{"image_size": 32, "encoder_conv_stem": false, "loss": "l1", "latent_channels": 5, "decoder_norm": "groupnorm", "decoder_activation": "silu", "decoder_widths": [32, 64, 64, 64], "residual_init": "scaled_by_depth", "max_grad_norm": 5.0, "max_steps": 30200}
Rows from block 2 of the encoder, named by matrix and row number. Rows with one number belong to one attention dimension. Each number is 500 + 25 x the weight over the matrix's rms, rounded and kept within 0 to 999. All counts start at 0. Numbers have three digits each.
# q: attention query, key and value (stacked) (encoder.blocks.2.attn.qkv.weight, 384x160, the q third), inputs 0-159
# k: attention query, key and value (stacked) (encoder.blocks.2.attn.qkv.weight, 384x160, the k third), inputs 0-159
q.41:495479499525511513509462470489511547457520511492483485500489512439512507460459534504497469521537509496448511523528519507537479524534461492493519492513506543485522504515528495488513510479490456465490513467465521466479566491529555482490521499467511521477512483504440494484484489503481554479497513470548463539483483444492534482516517511504508527507481513494479552504506501510470504492458506504499508468480563483521502536460476505507501529494487496544482505545544510496485543455486495
q.42:521530521503449515483507471469481523466510465513441496509505493450470520461487481507498509469574490537499501499489495522522461474524470504503515519500519527496507473501482489518485525518448494514491495574480508525524498479430505490569478500521543535514486469461463490467540531492500507487555480500472488525504486492533487487522515561435456481543507497497478531457492532479502557519524476509464472504485527481525499503520493502526497520495481510479517501527519510504455512549497496
q.43:475537489487533507494500483526472488474518559483487464512543490527495505488484518493480490516542497495491479486481463517487458516488460522506469491498505543521481524529454515500474505500478552457471505553493528544497486532469506533485508496484535533534538510471523447470483522454481540483518497470515505518479487483505515489524527472499497502486521451494473504532470495521524503512490505509492489471500527485487500485474514520508515464476499480524535468540520512521475506517493497
q.44:513491492485500512481495483438452516498531527535494475478500525477505555451435517480511480490449540502531528485529516502481491482496519502490493486499503525513459543512489494481482523466506488503446495527495529512473499481500519491517518506512497539486490484542472471467498517469503526466498507503515505498512502520515484516528504447461501497477514467526536507517492488526485529527530522495482555490509496491525477506496513515505496522547494490508506544520478477459502472490471522
q.45:494457495515502529480501482481487520460518469485484499511468514528454493479507556524489469493496523484540480497487491464482469501529522491509507472502531492481478509499538555504524465496534496527529496470489462506536495521515495526490545525521488476462543484516504549508488502501444475459501538516479446467523520487547492516514496485460529496514492491497474483501511488529519518495483511529494494478534499502473514550510483479521515467490519472486517492523525479460512542477494483
q.46:491530490500503478465532476508487544494477520497518509518485472499477493501494507480469529531494539474501535518508492484527542502499488504479504529506496525494439491522453502530470522544503486494481534491470480520492544501442519498518479513504464515500524511511494444480504527510493497528506488510506535524510478473511528470468539499514509521449487493479514502497481485531529491540531440463515533447518534477534535488469495504469525513473473474494479540478533549483533456494525494
q.47:539520490514491531507518524474502525507501506476467488505493486513509504466525495508459539502491432553465508506543524498506501487527474509501490524494490500491476481463494503518501485505505479495518527513448464531533464493495531515520475521507508493481504513505491479475491467488517480532506483498538484479513495474506479490516555506505520546542492467494482521474468482509552477489489501502487513467491509504498504490488470527483475479502528501500470482487496538486532527500509502
q.48:497463503504492512495521506538469473528492504484535494518482520475432469513482503502503524482484488548478526521503492522458540510448531513490497525551455508489467508473505487505484517500493510528553485460462469499503530485501516468564500551577526524501515490580456498500523545522547533490529521488495498551500487525497497418483458538468485500528494505458463507486477462478498506482567482526431494527527515442536528486515513445504437526494516496482466517478470483496518491505490487
q.49:493498525556488480523492513434486542480473512525494447551504533480489527527482522509520489487500500463481503532489484483490477494525498539500518472527477478472474508477456481530491477535487502493543532510552502539483523541522504439532508500457527536499492570495516500500521494471512537514499485530525476460425522552510450512470501470507485477472529517464514482531497471527514516521470520524506519491499466476495471527482511468485494508525467508500470498510500480532453502528550509
q.50:497478492478525521490467485542489535470495462497500549506491538519528480479482463470518495494456480530484524476542520552539524562440523501488493453488508494505503503508495473496470507502538499501499532482491536532489488531482497495511471538511501496491497453514480474458457492527513469486460526472536529518521509532539455483510503539493493514471494501511478488519536518478484505501542514521515466469474503486508524483513476483494488488449511501473470486475521523489516487538512519
q.51:489549514480483490492512528508494539512516510506491472514504485519496444489520533531475470496524426494497507542489497523500472510471442490520510538526442465456508477515496506503498485542497554503511545506473504492447527521498534458499498531462544491510523553470477531502465509445497478486498542484495494512489542470521482516517543484444477468482527486505547501509495484458531518506435510502498537466521515479519530509522508469515548466470503491494504473516543524504468499504489517
q.52:488518501458533493515491494515529456520481479519476482543501495494502515473467528499475529518526521487497519498544487542498493526527504504460520544556493534471510487455520515460495520482491473493488486535471510490487513505506540511527506463535482523500500489484476506495530483500469527514495530525537465491472450491464488446532472491484528506497492524499531504497500536515531483495490502525486464529501503549470523456473507531492481506542513431546491503478461491504480477500503454
q.53:472471478510467489549469547525525469473514464533521504498548459497509501514538508523481515514429528486490467509462527509525497442518486539472522516493528485505529496485504469515515494496522501517487509469527499491481478497504551541508445472525469511502481481497501496495479486525475479490498532517469543510432478511522525534501548506479526552507499512514497515509473517528448508499499510542512490507454531467479521531472456544482478521494508463478522517504521484474506459434516510
q.54:478480477471517467485504517552492495485525503535446503518461507520500503527496473530455520467449499491508508455493495517478519503491460535479488541490496496495483491487493519475501537535483524445511501494481526549476535467496508490506509513516508535529536523464513501488454476466513525493558491457544525537491513479464565467478504471470513525536494536503501500506523507531461500524520480496450479533506533496493509532489447496552488484465461468516505526532523486522493456471520509
q.55:520531539522452514495503487490502537493465458473517528516513535516491521463479485476550522479499524494468488473500468497512510483503528499484541503514514491488517480490543490503472523506484496503493535469539502478517535492521507519529512514536458549455497491477473488537521523480458504515487495513481499478524530506497472476495493503496523525469484454497506514473526490504518486466479516506511508480508474524530467530489516533474458475500509520495510469484488488486509456529492537
q.56:494496498498488515497501490497481508503514494470522496447522506486515490489514499502496490512523485525487482498463475473487484500499503499520484521516486522481472524491489473493459482466528520504485489519484543487531507489485496504489522518460514500474507523502514459491505514479486497523480517480478510470483488491484545503494464491510485520484526492469536478476523528514510466517456510509515489489502511526518519512494481519493514500515537526517493498520507525502486553493537531
q.57:496516512518552473510528541536505463493518495521521491477548493471481485521492480444498496521453497449487507540511481516499465522484509476486522490502466461471467450503489506485521525470460506524537454490504500534453567506476513471526529506517492466481523502497521496542537479527453490517487466487542559479486523521536473502466460509477525495491494508480530496475521481445462513475536499470483520482545539498510482522560484524506490489433504519525553510477493476520537515532474531
q.58:489495528501547508473481498489506529495466508514481521513493499464495534468514476493505488488505493504529493485508471501498495527473469503512476481499497512529476505505543504483477478478472495514537497502537520504506515479490516481438570511490542509488517525521528532526521511504550450502481503502511481519535490471503515483484517500479470453516526511459508519509505478513497494489518551486488498468480502490451507499481449521538449503485494566513519470477497455496487479479525524
q.59:476470445510437504509458457523495477538508527492562506549470503549475512518510559513516506505450538512534505503505498517495486506506479478518529518540496491481468485480469508515510540504465468511482507548538492481479478469514506500478518500479451476508480497510499523546518482486458504410489525521525463469531502492501470519516543472485512541488545515510481497502491491530495531490488517484474507487527528473537516488506514466489526526527455449500485454467535543504503518461514463
q.60:456529532527479506499504468542479473447470479518552517513470500515509456481525494459492467522489467472511512477527469488478485530487482502480536510512483432494498484496511484525516546452511528496507454464506502484505507490472486503513503510529522472537502493484509506528487505563481429483505538492504496543519496512537520455504465523514501530503505543514465437502505500495526505486462533539498508512513448502482530514537505530509500473530517495473487485508500482481545498540531502
k.41:516516482490480518469499494461475481549518510548507467505458519520494517490488500468472459492477484539532476472511486456545533491493468528563460550534466480496480496515514496467530508504504506492473495473547441479481524494531521495510548506504447488475502448471507526531495510560458548545510481546474501521506508504468452481470506539526538540493529490507564439474448481481506495515482507489503488493480488502461521501504495516510501498478563475494519510478503505471514529481549514
k.42:450525505481470461535518511522507471517480522510514507509478505494500501490492505463492517518515482500494502476512462496498510477432496494520512526460516482492501519481511516480539546555490515500526463489529462517444527498477489523551501459476518513474459480499499499524524502507523459500495489503459520542475475514549485462505518561492478464507481573500500510540528532484559509514498501473515447526521500549468480479500452535499490479459539526488543499471478496500517493476470483
k.43:526484507470480458488523514515496472509491464499508509521478521504504520506510489470489487468509503515505544491483533510511515468508505494501492508463515493480498540507504531518478542507486491500510529550497504462511482547520513476475462504479517497506506506459452521486485465523521508476491502508510518502506505497518472525516504489521479472515492538504484502524526505515479477514485495522505497480549472491512487518503510477457528500513522526494491465525449468497506514530489505
k.44:500549527476503480497508486549519516522529511523463505533486478491444459509498502511479508484459479498515502490524501490483460485446473495505513489533505473476495495530502486498519520468532488490521532500489515496510534483484506509490521509506467466524541492476484479516445497534506524498492495499505530497485522492486488486502509488484495502526516497533506529493475516522488451483482490514475465503498503506484495543483534523545467519479489505508529533509509504504517484497488489
k.45:505515535505476505519485510478504514538453504462495483510517539510552489472522504499496502495525520433535504478492481473494507492494523509536473470473469482467488523557456513530524458518505530509481437491508497496476500479464492503511493518540523479551485506512490493502522493528495490496495515509486508476499510483457500497512482528504495518499508510483528522487481473498504532497503517512509531464494467523522488499481528499517484511526459531475517462461524523478496506485526521
k.46:467451483491538497500476441528478489473526491543527511428499466494463484533522514498527511530513495562482489507472501466490513518492488497462520539487508469476498528483500504508513553498504499476518514506529473470520473502459539484481466466491488515505524480445474493483457545486470491462475527482472467484502526511526520500476478531508506503534490519526499486558496505519497508486490504519501493477513516469513529517547530530514487519522566499522541471498476542494494504485491506
k.47:480514479519516488492499503507518478489492483483534509491474502504510500459531512450517525488505481503534506496491487457470507515517499469492543499511496504491494492489500514485488483521491504523492490506502470497464486509505497474513472475493516497522511469479507464495481496482484521492494516491494510493489463522485541478513476559508513528496526557503537495516555528523524525492507525487530471506462477463500493524496538510492496508449530525511479546526491500491487461520492538
k.48:525473539487488520487521500440510540502523485514505477523491573468508469521475495492465494505512461498514476533503514488474470545525467462520462491515457497486487478501497492539504495505511480474505512488450493493485483484498492530508572549472492492487508541469492471535487514470498508523522496501529515472475506474504484520544513489457494455495520479505544507499519489586485476493477503480567512525553509496488469521495481533472518491536472524471482532525513466494478488542545485
k.49:545503531516549512467564468529495517436546481508476522495576458489503543494424561478529517516498518488543464531492526500482507441489481471464490482491475490513503487518485536536468493467490540557514444501436450494521496499492459476493480449487532541510497485496524440466486459502476461533501458479511489536461566511504575496492462429452498514498459515536476532517521485554498535512514467523531482541502474522493510436482469549520575494503475540550512512523534521560478472490500412
k.50:474544501510510503512527525516462527522499540510471503506537522496471506501461499496525478524477509458474481491477505502528470518484533456480504510536512469526530523483490482469429496497514487464544521465520501474450455528501506499489533514496483525563468492536488472517492498492534484520501532452489519514496504526543462534499504499513473516510497475550554490506464503469525515454479490512518523520503473484478486512520471466445530486544480461481480513527499507498490478495491555
k.51:507493517482491530459496500418495527450487473472498527480520523520517521546495464509480471505520460490541478494545476524535479477509500460452553462488478518511457473453501509499479486482478521504498543500529517523462475507519482506495481495494519502486467483473486476468497515547496533473499486510512479512524473463513516505516550527518524512440521441465460500526491516547511510494524514505492517458476479578501501528524549509524525521546489464548439489501511531545503482490500495
k.52:547518472489519430487458513528465485498494477522520540468496487491484514490513513485487514513491491468502529514481491512551487510501511563512466492490497455478503493498542459480531479533463479497511536479526503463520565458515480501475531496490580541508489470506475494498524484506475494519480477476519505508503529491514484482501524511491477483472483534479445505575510541493510497529472536481473452539536488473528477487468489519491529499455495530499540513487531513475496529469523479
k.53:493508551556512454481529465505474549467550437513488540512437499502522523493510488456477498488531519504517506500519506472539505510488552570489507503450565512494504500503524479498515491511492501495520507479494546495517470473487518501498474476472478491507494468499459550474478502521476484495488480493494526492500530503464541520503473438494509513455469455524473556524565434470534504459496506466506498497512501497511541501504507524494468505492484506517523519530506462500500517532511475
k.54:479480468501538509488528488475487471516521507486482500512447526533518464467507496501492449517499504519514483494528507498532480483490504512511527490466468502506510502519480529553525523472524460483552471544452466540530484506486518517483494498508514510467477546499472465457519511499490479448535517489505488494530480524544482549458459517521497487534479514506491526503502478479512498532496471505519543462540497511526516501479490494516523486533470476503485489522499468529459514480498447
k.55:483499539529527505504490531492487481513496519516469515478538536499485495481493507471482525476518511497509539526503492459507509523487479532528512526497518477528490501505482529486510501504469517523473498458514476490487521458505519473472481490465525513516480483507472517513495531513522543542497480447513487516501490508458510494476489507500459491557468554496495488516468516455481479507505466460471516509494496498479477500502522474501512457503509489513528518532475503499526495518544499
k.56:515479480499485496493521512501515522492513527485491486482497496507490503459490536481475512485501470504496530531463523487519507478520540493520488506548512557466501504466513481500483496472551485503494534513510504493478473499513511461463482522549518498508468493502474526468517499476484512446496542519490495525517496525475501504446493515497538486511564503521485509511508500480495481472493493489472492496497501513452476552447497441519540490524495529469498500550512480491478506510518531
k.57:527516496514476500500536478483475521516533510482492522488530498513430492447490462514459495474509483471545504508491507486565478501503508484475503505521487507513488486519505527493488504504498497505480497477536486491534503494483464470518492528532531510491486495461538541457468495473506493511509462482502465488520540468508490522510469485513523453470517496532439532501486470528462493484501524523539500556497501537496502493521479520486541541472510496560472504521500480508498485479511514
k.58:515491494431497481494497489542506482526505507501489484483524492498491515497514530502529525499501478470527465504534480463500478497527514488498517488537485524517531489494513487461490495473517472500489476491483541520476482491483498482495550503535489482475476516478463552504459449485464492513514534494534518515507526474474495506494520530469538521471481483492547500490496520499522500528492466493488444531499547508493478498493515471522503504536487511487490518505522542504486512521515476
k.59:540498506514523491493447475457512485484504491498549482525512506516473481450506492487498495518508478475525482472459497484455467502435542511536510479467517482481513475522507508495541510462509511516493535465490469470501503513484526480524502526479499496528504448493501529510518502472470479528489505548498470462445489546523553499512513507511479500533521499517484541534474526519509503550514496463529538446492409473559513513511533511472502495531519552460501470452518514495529511545508466
k.60:545460473499478454537493509478516518469515501491518489469532518503464528459475493500523441518539543510565463503531526536506517494501497540538468534496533480498489528435439489514512492497508478532495484500483522517545499492519496515535474531523481519507503538530506502439461493507497537487500506495486493510492534483496472462527453469517496516509490523500529509510523504490483489503483489497509548540510501498525496473516465470516501500504455486451485478505498419482492489529468552